From a checkpoint of a small contrastive image-text model: encoder activation hardswish, text encoder norm layernorm.
Rows from block 5 of the image encoder of a small contrastive image-text model, named by matrix and row number. Rows with one number belong to one channel. Each number is 200 + 20 x the weight over its row's rms, rounded and kept within 0 to 999. All counts start at 0.
After each channel's rows are labels from the 100 images, of 14976, where the channel reaches its highest value: "responds to" is what is common among them. Only what is clearly more common there than usual is listed. The data: rendered scenes of coloured solids on a plain floor.
# convs0: expand pointwise conv (encoder.blocks.5.convs.0.weight, 128x32x1x1), inputs 0-31
# convs1: depthwise 5x5 conv (encoder.blocks.5.convs.1.weight, 128x1x5x5), a 5x5 kernel
# convs2: project pointwise conv (encoder.blocks.5.convs.2.weight, 32x128x1x1, transposed), outputs 0-31

convs0.47,176,185,171,201,187,195,207,218,167,201,190,178,184,261,197,195,202,206,174,173,203,213,234,197,205,215,234,196,184,196,205,218
convs1.47,217,222,225,201,215,241,182,179,193,222,222,170,175,171,224,208,175,192,168,201,198,191,206,201,210
convs2.47,210,226,195,209,213,166,204,203,215,210,207,168,210,228,225,214,200,182,153,176,212,235,198,214,194,228,193,226,219,205,173,187
responds to: grey object; white object

convs0.124,190,157,242,178,185,195,205,169,193,240,180,211,198,180,193,194,194,219,201,181,172,180,228,215,176,197,183,214,188,188,186,190
convs1.124,186,188,186,161,198,196,196,218,179,172,211,183,216,194,179,235,188,204,208,172,245,213,190,196,175
convs2.124,217,222,197,184,180,175,217,152,200,171,199,172,191,227,196,236,226,206,200,211,207,217,195,204,190,231,235,219,186,198,217,214
responds to: purple object; blue object

convs0.7,210,228,234,189,197,205,183,190,220,181,201,205,206,194,195,183,189,172,206,242,178,232,156,209,232,170,220,187,212,188,200,199
convs1.7,182,202,213,207,183,195,213,222,238,212,211,223,232,254,214,207,215,228,229,216,198,199,205,204,203
convs2.7,213,214,198,193,211,163,173,171,199,206,217,153,184,201,199,232,193,215,167,199,216,214,176,221,213,215,225,202,198,220,165,202
responds to: green object; its colour: green; bumpy ball

convs0.48,213,182,141,211,204,199,200,186,185,187,204,151,210,170,212,187,208,204,207,184,191,229,234,172,202,178,200,199,206,180,207,213
convs1.48,201,174,178,204,202,172,157,183,207,198,174,184,213,224,197,173,211,222,208,175,186,208,199,188,159
convs2.48,217,164,225,217,204,190,190,161,196,192,225,184,156,225,175,210,213,231,201,207,217,206,224,204,227,200,227,201,188,192,197,221
responds to: white object

convs0.22,150,188,207,186,199,200,202,239,211,196,236,217,221,209,199,203,183,190,189,236,206,210,216,178,220,199,213,204,193,147,203,206
convs1.22,188,208,184,172,177,210,248,193,203,183,233,242,176,196,195,203,214,213,194,210,176,185,189,186,182
convs2.22,199,215,209,194,167,194,174,158,186,158,194,199,205,248,182,196,205,222,206,219,199,216,183,199,220,193,221,229,202,184,226,209
responds to: brown object; cylinder

convs0.83,192,199,200,172,188,227,212,214,220,179,217,206,206,211,224,199,158,203,218,226,205,197,160,209,243,183,204,198,192,181,212,240
convs1.83,194,208,226,209,179,229,201,186,200,198,243,183,158,187,208,229,210,194,204,222,193,220,234,220,204
convs2.83,225,183,186,198,194,188,194,183,189,261,220,167,206,205,194,216,183,213,186,187,199,199,233,183,208,241,207,179,194,230,190,205
responds to: white object; its colour: white

convs0.33,183,221,197,193,187,151,166,188,202,203,207,201,202,199,199,200,189,177,199,198,170,182,186,238,179,201,179,188,146,194,199,177
convs1.33,177,179,196,188,209,174,169,169,183,203,183,168,164,173,199,185,177,168,181,184,194,201,202,202,201
convs2.33,202,176,183,185,186,217,243,181,198,198,225,192,180,201,188,240,223,232,215,199,206,218,162,178,207,198,216,196,165,206,213,182
responds to: orange object; yellow object

convs0.63,188,225,192,179,186,232,209,206,213,200,194,193,225,199,233,142,187,188,213,214,192,191,201,205,249,164,202,199,200,196,208,217
convs1.63,180,209,216,206,188,219,202,179,211,206,220,209,131,195,206,201,222,204,223,222,178,210,221,215,192
convs2.63,186,184,193,216,208,218,202,238,219,255,193,183,205,194,231,204,162,190,190,190,211,175,226,182,185,224,185,187,228,198,201,197
responds to: light from behind the scene

convs0.61,220,176,174,223,187,182,219,227,208,178,210,185,165,172,208,214,158,167,211,184,177,197,205,190,219,190,197,183,193,224,212,221
convs1.61,185,195,207,209,219,187,171,193,208,213,171,177,180,213,219,171,169,188,216,228,177,163,175,189,205
convs2.61,224,211,268,193,207,175,229,200,216,176,216,203,185,203,218,203,188,180,208,198,198,211,194,175,195,229,194,196,192,222,234,184
responds to: yellow object

convs0.101,183,211,189,171,182,179,181,194,209,198,200,217,207,202,199,185,207,181,174,206,169,182,190,236,184,192,177,170,166,179,157,176
convs1.101,183,186,203,187,183,189,186,187,207,194,199,184,167,161,182,186,169,166,167,166,180,186,196,193,190
convs2.101,228,187,206,198,191,213,212,166,197,193,221,200,170,215,199,214,219,236,219,199,194,211,152,185,221,183,212,203,152,214,185,199
responds to: teal object; its colour: teal

convs0.70,163,177,207,195,183,213,186,201,204,212,212,174,217,185,209,150,203,200,215,189,192,196,225,198,193,172,148,209,173,192,217,179
convs1.70,202,191,183,194,202,195,179,154,181,203,192,201,165,170,205,201,210,231,200,208,198,231,243,219,190
convs2.70,197,196,146,154,205,189,191,215,192,211,222,194,185,218,194,225,160,189,201,234,199,188,193,193,178,208,177,178,218,215,215,199
responds to: light from behind the scene; yellow object; orange object; its colour: yellow

convs0.40,192,208,224,166,209,226,203,243,189,226,227,206,210,236,218,183,191,172,213,202,209,188,220,191,209,183,158,200,199,205,226,208
convs1.40,189,188,203,202,173,185,214,229,218,185,188,235,240,241,204,208,216,226,224,216,188,179,192,197,199
convs2.40,212,189,186,203,193,204,199,207,183,183,220,192,175,257,181,229,228,204,190,171,230,233,184,187,218,201,210,186,169,185,210,211
responds to: teal object

convs0.39,227,220,215,199,197,204,203,199,248,166,207,215,202,204,188,185,177,187,206,250,180,228,165,193,226,178,209,187,194,209,193,204
convs1.39,180,170,176,186,194,204,194,200,213,219,191,184,194,214,211,193,209,229,231,211,198,221,253,235,203
convs2.39,221,199,188,209,229,180,181,203,210,220,220,163,182,209,221,226,213,218,165,187,221,226,174,212,206,218,231,198,197,207,163,184
responds to: count: five

convs0.79,189,195,196,169,209,194,189,210,179,209,216,175,234,206,207,177,212,185,226,187,211,175,255,189,217,160,181,205,195,191,217,218
convs1.79,177,170,170,164,170,199,189,193,197,183,213,219,234,216,195,204,216,218,223,201,197,221,225,228,206
convs2.79,193,214,149,157,204,188,199,198,178,206,201,171,189,207,173,222,159,207,213,206,216,184,194,206,219,211,196,170,188,228,221,203
responds to: light from behind the scene

convs0.46,173,194,185,184,185,215,197,247,215,203,219,194,214,199,218,173,186,185,201,217,200,188,205,189,269,175,202,195,198,191,192,222
convs1.46,201,194,191,198,205,200,183,165,199,209,211,186,144,198,211,218,212,194,219,232,202,231,226,229,214
convs2.46,189,188,174,203,211,176,188,229,205,236,200,190,202,219,241,221,182,171,173,225,218,195,208,181,188,214,167,212,232,190,208,185
responds to: light from behind the scene; brown object

convs0.42,230,187,206,192,236,210,215,197,180,214,223,201,209,211,190,185,203,165,224,230,170,187,207,155,218,189,189,173,173,203,211,222
convs1.42,173,181,174,175,167,185,192,185,187,189,198,181,179,177,206,192,183,151,201,215,199,219,220,224,203
convs2.42,195,210,187,173,196,209,204,195,210,232,215,200,206,202,216,205,152,190,213,197,215,171,228,216,162,191,197,199,230,206,146,205
responds to: blue object; count: five; capsule; its colour: blue

convs0.114,188,177,182,220,197,177,211,196,191,161,206,204,229,210,178,246,174,187,172,209,193,203,226,198,191,230,228,230,190,198,216,206
convs1.114,213,193,182,179,181,196,176,176,158,176,198,159,146,188,194,197,189,202,211,199,194,200,204,190,192
convs2.114,238,210,235,215,204,204,206,203,180,189,212,206,198,182,179,192,242,207,201,171,216,168,205,213,231,181,198,207,188,237,171,218
responds to: orange object

convs0.103,188,218,174,203,177,210,197,208,207,177,205,181,196,178,233,197,209,196,175,199,197,274,196,185,195,208,204,220,229,191,222,212
convs1.103,208,220,230,212,212,216,206,213,223,227,217,186,220,215,205,204,186,183,164,168,208,202,193,162,167
convs2.103,180,231,202,226,193,217,174,219,210,216,175,227,238,198,210,160,202,173,203,203,194,195,210,205,190,176,150,186,191,205,194,205
responds to: pink object; its colour: pink

convs0.126,200,180,202,192,191,213,190,224,230,188,193,212,210,215,231,201,148,185,204,238,185,199,149,202,227,185,201,196,195,195,198,224
convs1.126,192,224,246,238,202,206,201,192,205,210,218,182,155,178,217,215,206,181,196,222,206,219,215,217,210
convs2.126,194,206,168,189,190,176,186,191,170,217,209,159,203,195,194,231,179,202,182,206,182,188,237,198,221,239,197,185,202,239,190,215
responds to: white object

convs0.105,203,177,198,195,215,179,225,214,159,184,211,192,219,214,216,217,184,196,202,206,203,200,208,162,232,194,195,184,167,184,206,255
convs1.105,198,189,181,184,212,203,213,210,226,202,206,238,234,240,191,221,243,229,213,199,203,202,203,194,178
convs2.105,214,218,187,204,183,171,196,174,161,181,169,196,174,183,171,189,202,203,202,215,237,211,180,201,230,185,188,245,189,203,195,206
responds to: white object; its colour: white; bumpy ball

convs0.96,193,199,202,209,190,179,193,216,200,181,191,193,177,181,202,195,187,168,205,184,168,159,212,212,223,168,186,173,145,208,182,200
convs1.96,195,208,230,216,209,205,229,238,210,209,203,233,244,231,218,202,208,230,222,208,214,195,204,212,205
convs2.96,215,189,227,219,223,215,236,217,217,203,231,208,215,187,198,198,216,208,206,228,197,238,184,150,211,195,204,179,166,206,203,186
responds to: yellow object; its colour: yellow

convs0.10,190,196,196,189,223,197,225,182,225,197,221,206,222,215,182,173,203,207,256,222,215,184,205,199,220,153,182,218,215,190,180,208
convs1.10,180,206,231,215,186,205,218,249,217,203,226,211,229,215,220,219,184,197,203,200,209,182,173,176,178
convs2.10,207,184,188,200,235,184,176,216,192,214,227,201,166,212,229,221,212,221,180,208,196,249,176,184,214,227,211,211,197,187,224,184
responds to: light from the right; black object; its colour: black

convs0.97,215,190,221,200,224,163,206,198,195,212,222,210,195,192,215,197,168,185,218,227,202,178,212,192,209,217,158,159,161,216,195,219
convs1.97,178,172,195,193,174,194,186,221,215,179,179,202,212,227,185,180,199,233,229,186,180,172,174,189,176
convs2.97,218,197,201,182,178,175,242,196,171,197,161,182,179,216,187,208,180,176,216,184,229,181,192,177,197,217,178,229,201,208,210,175
responds to: blue object; cone

convs0.110,142,226,198,210,166,207,189,194,225,172,186,208,230,188,215,199,203,201,182,213,204,220,193,221,211,198,220,242,202,181,215,211
convs1.110,195,187,171,178,172,208,211,180,176,183,185,161,171,187,178,174,168,179,194,193,185,180,196,189,203
convs2.110,191,229,203,210,219,187,181,213,227,176,210,206,236,234,211,220,212,203,184,223,207,226,168,221,229,196,188,165,177,211,204,217
responds to: purple object; teal object; its colour: teal; its colour: purple

convs0.106,212,208,216,172,227,239,194,241,201,220,236,196,194,223,209,194,213,191,206,199,229,210,192,186,193,188,156,198,235,211,214,189
convs1.106,198,203,201,191,186,212,235,224,189,185,214,243,255,219,197,202,211,224,206,205,193,188,184,177,182
convs2.106,195,186,179,210,204,190,203,197,225,192,223,184,194,261,188,214,212,201,199,161,256,218,197,199,206,184,204,179,185,186,204,202
responds to: teal object; its colour: teal

convs0.57,182,186,194,185,189,211,206,194,232,206,182,221,226,166,223,209,201,205,200,219,220,232,232,198,204,204,216,243,232,204,207,236
convs1.57,190,187,164,198,189,184,203,212,199,178,172,214,232,213,169,186,199,225,207,174,189,176,160,183,203
convs2.57,189,201,214,190,214,230,215,192,227,211,237,214,215,216,237,199,200,212,197,202,204,231,213,175,169,198,233,175,184,212,223,165
responds to: pink object

convs0.111,198,194,198,207,191,191,230,206,205,161,208,178,215,184,210,215,156,186,223,207,188,193,179,194,236,169,188,177,170,187,199,236
convs1.111,217,235,216,230,211,214,191,183,205,202,222,187,159,182,198,215,203,188,215,217,190,212,233,237,216
convs2.111,180,225,176,193,207,206,156,219,213,235,218,189,220,210,200,199,180,196,208,205,193,181,227,199,202,231,175,157,202,215,217,230
responds to: yellow object; its colour: yellow; its colour: white

convs0.117,201,193,178,169,217,228,209,224,215,195,204,190,224,214,227,178,187,184,236,215,213,189,185,191,249,166,202,188,204,203,194,231
convs1.117,192,197,225,240,208,212,214,224,250,204,224,216,196,215,228,227,218,192,187,219,211,215,199,183,191
convs2.117,206,197,196,216,209,187,180,187,190,225,199,157,217,186,164,217,197,211,186,191,217,186,209,233,244,226,214,167,202,203,175,224
responds to: count: five; red object

convs0.9,215,176,162,195,199,202,179,203,162,194,188,173,190,202,216,225,187,243,203,149,217,212,226,188,185,197,216,209,207,203,193,212
convs1.9,179,195,213,209,197,183,176,178,176,183,185,170,173,166,179,185,186,180,167,186,185,208,210,193,166
convs2.9,222,193,214,231,176,209,196,193,203,161,171,206,184,212,180,176,216,193,227,191,166,186,183,201,217,167,171,219,184,175,188,217
responds to: purple object; green object; chain link

convs0.34,218,189,223,202,230,210,220,201,185,223,197,229,156,202,208,234,193,232,205,190,217,212,179,169,198,220,237,198,223,216,211,208
convs1.34,171,171,184,194,198,172,174,198,220,219,166,177,201,238,228,172,203,213,221,209,183,199,202,197,194
convs2.34,227,188,222,175,171,198,217,189,191,173,231,197,192,218,185,197,208,197,218,207,275,208,191,207,180,192,198,210,195,210,205,188
responds to: red object; its colour: red

convs0.64,174,188,202,218,207,186,240,199,202,230,250,196,199,187,221,180,224,207,219,195,198,191,243,195,203,190,210,218,205,171,173,218
convs1.64,199,176,183,177,219,192,217,198,165,207,175,193,202,190,182,182,196,173,195,204,215,248,238,223,199
convs2.64,196,205,173,166,190,216,211,190,199,198,221,164,178,218,214,224,202,200,166,220,204,234,197,201,184,238,237,215,206,182,221,190
responds to: brown object; orange object; its colour: orange

convs0.18,185,220,165,189,188,207,175,196,218,188,224,182,205,227,212,148,186,205,184,202,213,217,201,220,189,224,202,176,188,193,233,165
convs1.18,170,192,199,201,234,170,200,202,204,231,165,221,181,185,214,191,217,171,196,202,171,189,168,184,211
convs2.18,214,218,222,199,182,197,196,183,181,187,177,207,198,149,171,201,197,218,195,242,215,204,199,196,241,217,213,209,207,203,232,228
responds to: green object

convs0.123,186,195,199,207,176,188,211,218,199,186,175,192,187,169,208,187,163,178,214,192,180,177,232,216,234,173,173,178,165,216,201,214
convs1.123,191,203,219,197,194,197,220,233,200,196,197,238,254,234,217,206,225,225,219,209,218,201,200,194,195
convs2.123,218,181,212,213,232,208,249,218,204,185,226,214,214,186,189,194,220,193,213,220,219,223,176,158,219,191,216,188,172,205,203,179
responds to: yellow object; its colour: yellow

convs0.67,211,200,178,191,188,251,221,203,225,197,191,201,209,202,213,181,218,212,207,224,231,213,181,203,225,197,221,216,259,203,188,206
convs1.67,197,179,190,185,206,202,194,208,205,221,202,218,228,217,226,204,233,245,217,212,211,223,236,222,223
convs2.67,220,188,186,207,182,144,193,201,174,194,200,207,186,193,194,201,208,171,195,229,231,181,199,194,216,178,168,221,234,230,198,195
responds to: red object; its colour: red

convs0.38,190,162,181,200,167,182,209,183,209,171,167,175,206,171,221,220,176,204,199,187,172,211,231,203,193,195,199,219,173,216,178,213
convs1.38,165,180,173,175,179,163,191,201,209,197,151,187,191,205,197,185,182,188,214,205,173,182,181,200,192
convs2.38,198,172,224,193,219,168,233,177,219,181,215,208,172,212,200,206,199,201,219,174,227,182,195,236,186,175,212,210,208,203,157,194
responds to: yellow object; purple object

convs0.119,204,203,188,200,198,225,229,217,194,199,199,183,218,227,194,141,211,177,229,203,193,165,220,195,230,168,192,197,204,216,186,216
convs1.119,207,217,216,207,205,200,193,186,188,200,198,174,156,169,214,210,179,147,168,208,218,201,186,199,217
convs2.119,203,204,238,187,183,208,221,208,202,181,170,217,189,196,229,185,190,198,204,206,195,232,177,169,198,209,225,244,222,172,223,177
responds to: yellow object; black object

convs0.54,245,184,184,186,231,182,198,208,163,203,223,199,168,243,190,193,225,196,197,194,199,197,179,164,181,193,199,172,204,202,187,200
convs1.54,202,200,188,202,212,188,193,179,198,177,191,216,187,153,133,208,223,196,194,178,191,189,198,206,203
convs2.54,217,175,222,189,177,204,216,192,193,193,190,182,177,136,184,182,202,224,209,220,229,186,197,199,208,206,244,223,201,192,193,198
responds to: teal object; blue object; capsule

convs0.49,211,192,212,201,171,190,249,207,215,175,187,190,188,215,196,189,178,182,221,201,177,174,176,224,225,168,198,172,164,204,196,207
convs1.49,198,200,165,171,186,175,192,180,183,193,161,188,193,179,178,176,177,194,171,168,205,193,188,182,190
convs2.49,214,167,230,177,206,175,228,166,216,169,197,206,155,199,205,222,180,197,217,193,227,197,185,200,215,196,209,232,221,187,199,203
responds to: black object; red object; its colour: black; its colour: red

convs0.94,222,204,205,168,207,249,182,203,205,236,191,199,212,221,203,175,221,193,185,213,207,199,191,182,191,189,198,194,223,257,191,180
convs1.94,183,167,188,193,175,172,180,204,206,179,195,200,222,202,188,192,211,227,217,189,172,161,168,189,174
convs2.94,218,228,179,218,191,237,186,191,212,246,216,206,214,226,231,206,221,199,180,239,181,209,195,194,201,212,174,207,179,219,188,210
responds to: teal object

convs0.0,216,236,202,191,214,200,160,219,188,186,242,195,214,204,212,224,210,189,191,199,217,235,175,201,184,223,164,173,216,183,204,189
convs1.0,165,170,212,211,225,173,160,188,200,216,189,159,177,187,212,202,191,169,184,207,201,194,192,188,198
convs2.0,186,202,206,209,201,207,224,184,215,197,201,196,226,204,164,189,194,181,202,226,235,203,254,183,210,198,201,159,167,214,218,184
responds to: teal object; its colour: teal

convs0.127,190,216,212,194,198,239,199,234,232,193,199,203,210,211,211,171,204,173,237,220,219,162,211,197,234,177,198,216,219,201,221,193
convs1.127,206,227,240,220,206,226,210,197,212,221,224,200,183,199,221,168,184,185,190,201,161,168,191,210,213
convs2.127,213,156,235,246,210,201,206,216,184,210,184,209,223,145,222,210,213,196,195,202,185,203,220,199,212,206,218,195,202,192,176,198
responds to: red object

convs0.32,193,200,204,179,201,236,218,186,224,213,209,195,222,208,224,160,215,199,239,211,202,181,200,206,224,149,173,186,214,185,193,206
convs1.32,203,235,251,227,205,227,234,228,210,209,225,205,201,203,219,215,186,197,199,216,200,183,182,192,208
convs2.32,202,161,191,175,208,184,184,223,179,180,214,222,166,210,228,233,178,215,207,215,195,219,191,172,201,218,202,194,210,182,243,194
responds to: light from behind the scene

convs0.19,183,219,213,173,194,202,210,212,190,222,187,183,219,220,231,174,216,180,221,183,206,171,234,199,231,170,197,214,158,187,206,204
convs1.19,183,181,182,185,181,194,199,228,227,196,201,217,252,247,193,204,202,209,218,217,188,184,181,188,197
convs2.19,184,214,178,153,193,172,195,192,199,183,193,181,183,206,162,226,182,212,216,202,200,201,183,216,230,208,189,162,182,222,226,217
responds to: light from the right

convs0.65,212,212,183,211,203,211,210,174,218,192,187,220,211,175,206,214,219,232,204,209,222,234,136,203,190,208,226,192,229,186,187,203
convs1.65,177,172,185,179,184,207,204,188,206,181,212,209,179,201,183,165,208,212,211,170,152,202,212,206,165
convs2.65,207,173,235,186,217,188,197,195,200,175,220,210,169,206,202,221,238,250,183,213,192,223,180,209,210,211,230,210,192,193,198,227
responds to: red object; its colour: red

convs0.84,222,152,203,202,223,202,241,177,219,203,189,208,193,175,203,209,188,199,221,218,209,207,205,162,230,185,199,212,210,224,185,235
convs1.84,188,208,179,205,183,179,224,192,208,169,171,220,195,222,167,187,215,207,229,174,213,205,186,192,160
convs2.84,225,156,191,181,173,203,231,159,198,198,218,174,190,226,201,232,195,222,205,187,218,213,203,184,179,206,226,210,205,204,192,171
responds to: purple object; its colour: purple

convs0.78,223,162,219,178,246,208,226,171,216,209,187,211,218,175,216,224,200,210,240,210,205,207,216,174,224,189,192,197,202,200,184,209
convs1.78,201,201,197,181,185,225,221,185,182,214,204,190,177,195,226,179,154,174,196,215,167,164,188,187,203
convs2.78,180,197,211,180,183,199,217,207,208,182,166,214,186,178,195,180,193,172,210,194,184,226,217,172,182,226,212,188,183,176,249,168
responds to: purple object; blue object; count: five

convs0.4,167,199,198,227,206,193,201,207,204,179,217,218,229,193,169,222,176,167,189,219,177,195,218,206,208,206,215,256,184,202,222,211
convs1.4,174,187,180,187,193,181,182,179,172,182,194,159,164,182,191,192,187,170,171,184,187,195,205,188,185
convs2.4,247,203,201,214,182,225,196,177,186,217,228,200,204,198,204,203,233,228,206,212,185,176,176,195,208,173,209,209,181,242,175,224
responds to: grey object; count: five

convs0.13,172,217,205,205,161,227,219,213,205,185,189,177,227,192,222,191,191,188,195,188,220,197,232,189,229,198,200,247,212,220,224,223
convs1.13,191,206,203,212,203,193,218,234,194,184,189,233,226,227,186,173,218,249,217,190,187,213,204,190,172
convs2.13,191,224,198,223,216,181,195,211,161,178,211,197,214,213,193,227,248,198,166,209,210,201,170,224,227,189,194,176,177,220,212,202
responds to: pink object; its colour: pink

convs0.28,190,220,207,228,185,191,183,205,198,170,193,196,199,187,191,194,152,181,222,209,184,159,198,240,217,188,166,201,172,203,215,187
convs1.28,208,222,238,217,220,205,227,223,202,209,205,230,224,226,218,211,218,231,232,205,223,201,213,218,201
convs2.28,228,203,210,228,199,204,218,210,191,198,234,202,227,203,196,188,217,199,195,233,187,210,191,142,195,165,215,203,196,221,192,163
responds to: yellow object; its colour: yellow; its colour: orange

convs0.14,185,199,191,217,206,197,194,225,166,202,205,183,181,253,213,189,170,196,193,190,214,200,244,193,197,222,205,198,170,186,240,208
convs1.14,234,233,224,211,209,231,194,182,197,219,212,172,170,171,214,208,176,189,173,208,212,185,202,193,222
convs2.14,210,212,220,221,220,171,168,189,214,214,224,180,196,196,212,219,194,191,156,180,232,231,202,192,217,240,195,219,217,201,185,211
responds to: grey object

convs0.80,185,189,183,190,201,205,197,218,190,209,214,169,203,217,219,171,197,194,206,196,209,190,265,168,211,184,195,169,181,173,224,217
convs1.80,172,179,199,194,178,163,191,214,203,173,171,210,218,208,171,179,216,214,198,172,185,206,209,191,161
convs2.80,208,243,211,205,181,200,183,159,170,189,206,186,214,191,167,187,215,195,203,215,204,183,228,210,235,194,199,202,175,234,186,227
responds to: white object

convs0.115,187,215,208,187,210,209,210,218,194,201,209,170,218,222,221,183,206,173,215,198,220,168,246,189,220,170,195,187,164,174,223,220
convs1.115,180,190,192,197,168,178,190,221,226,181,177,206,241,245,186,188,211,226,223,197,204,212,208,210,193
convs2.115,210,235,190,166,183,183,186,188,175,178,195,184,184,195,148,196,205,196,206,209,224,192,184,211,219,185,195,187,166,230,219,223
responds to: light from the right

convs0.113,226,193,228,193,211,218,227,199,200,216,196,206,191,191,211,197,211,178,228,212,191,188,170,183,223,165,171,146,173,202,192,211
convs1.113,189,182,159,191,216,170,164,175,188,213,170,175,199,205,209,205,190,178,181,199,220,203,171,178,204
convs2.113,223,179,188,190,189,187,225,192,175,194,187,197,151,197,205,212,183,197,220,215,197,183,181,178,175,191,191,256,230,185,199,190
responds to: blue object; count: five

convs0.85,207,191,166,211,227,191,203,192,192,129,217,179,235,200,187,211,183,202,191,216,227,211,218,178,199,200,212,217,198,199,213,217
convs1.85,222,195,193,197,213,186,173,174,147,163,203,176,174,186,167,203,205,201,200,193,205,219,207,191,182
convs2.85,216,215,251,219,197,188,183,185,188,166,176,195,221,196,176,210,213,213,193,183,214,190,206,209,247,209,205,202,171,222,174,215
responds to: white object; its colour: white

convs0.66,213,194,197,181,198,186,240,200,180,187,193,187,192,204,194,208,199,205,213,201,194,210,194,166,213,180,222,190,204,207,200,282
convs1.66,196,192,168,186,189,194,190,154,167,182,190,194,164,166,170,198,202,172,190,188,202,216,207,203,204
convs2.66,233,197,213,197,186,205,208,194,204,177,197,189,192,219,180,203,178,199,245,216,173,171,161,218,183,167,173,197,172,221,207,203
responds to: brown object; blue object; count: five

convs0.88,192,177,188,174,201,206,215,213,210,211,202,187,236,226,210,160,193,193,225,215,226,168,214,186,240,156,200,205,193,192,197,211
convs1.88,210,186,197,201,215,198,166,169,181,207,196,147,184,170,209,203,165,177,175,194,215,208,201,193,211
convs2.88,202,195,211,182,198,200,205,197,181,182,205,209,176,220,226,210,214,215,181,215,197,246,177,163,196,212,229,240,207,166,222,180
responds to: black object; its colour: black

convs0.23,173,220,179,200,205,204,193,186,220,196,248,214,215,174,205,188,222,182,193,227,196,208,178,212,211,214,186,221,218,142,192,195
convs1.23,193,190,175,205,202,192,220,196,182,203,172,219,229,187,179,178,211,223,188,161,157,199,217,192,170
convs2.23,166,211,204,193,218,188,179,228,193,186,181,210,215,213,205,221,209,185,162,234,199,241,203,179,224,220,198,209,182,172,224,182
responds to: brown object; twisted bar; its colour: brown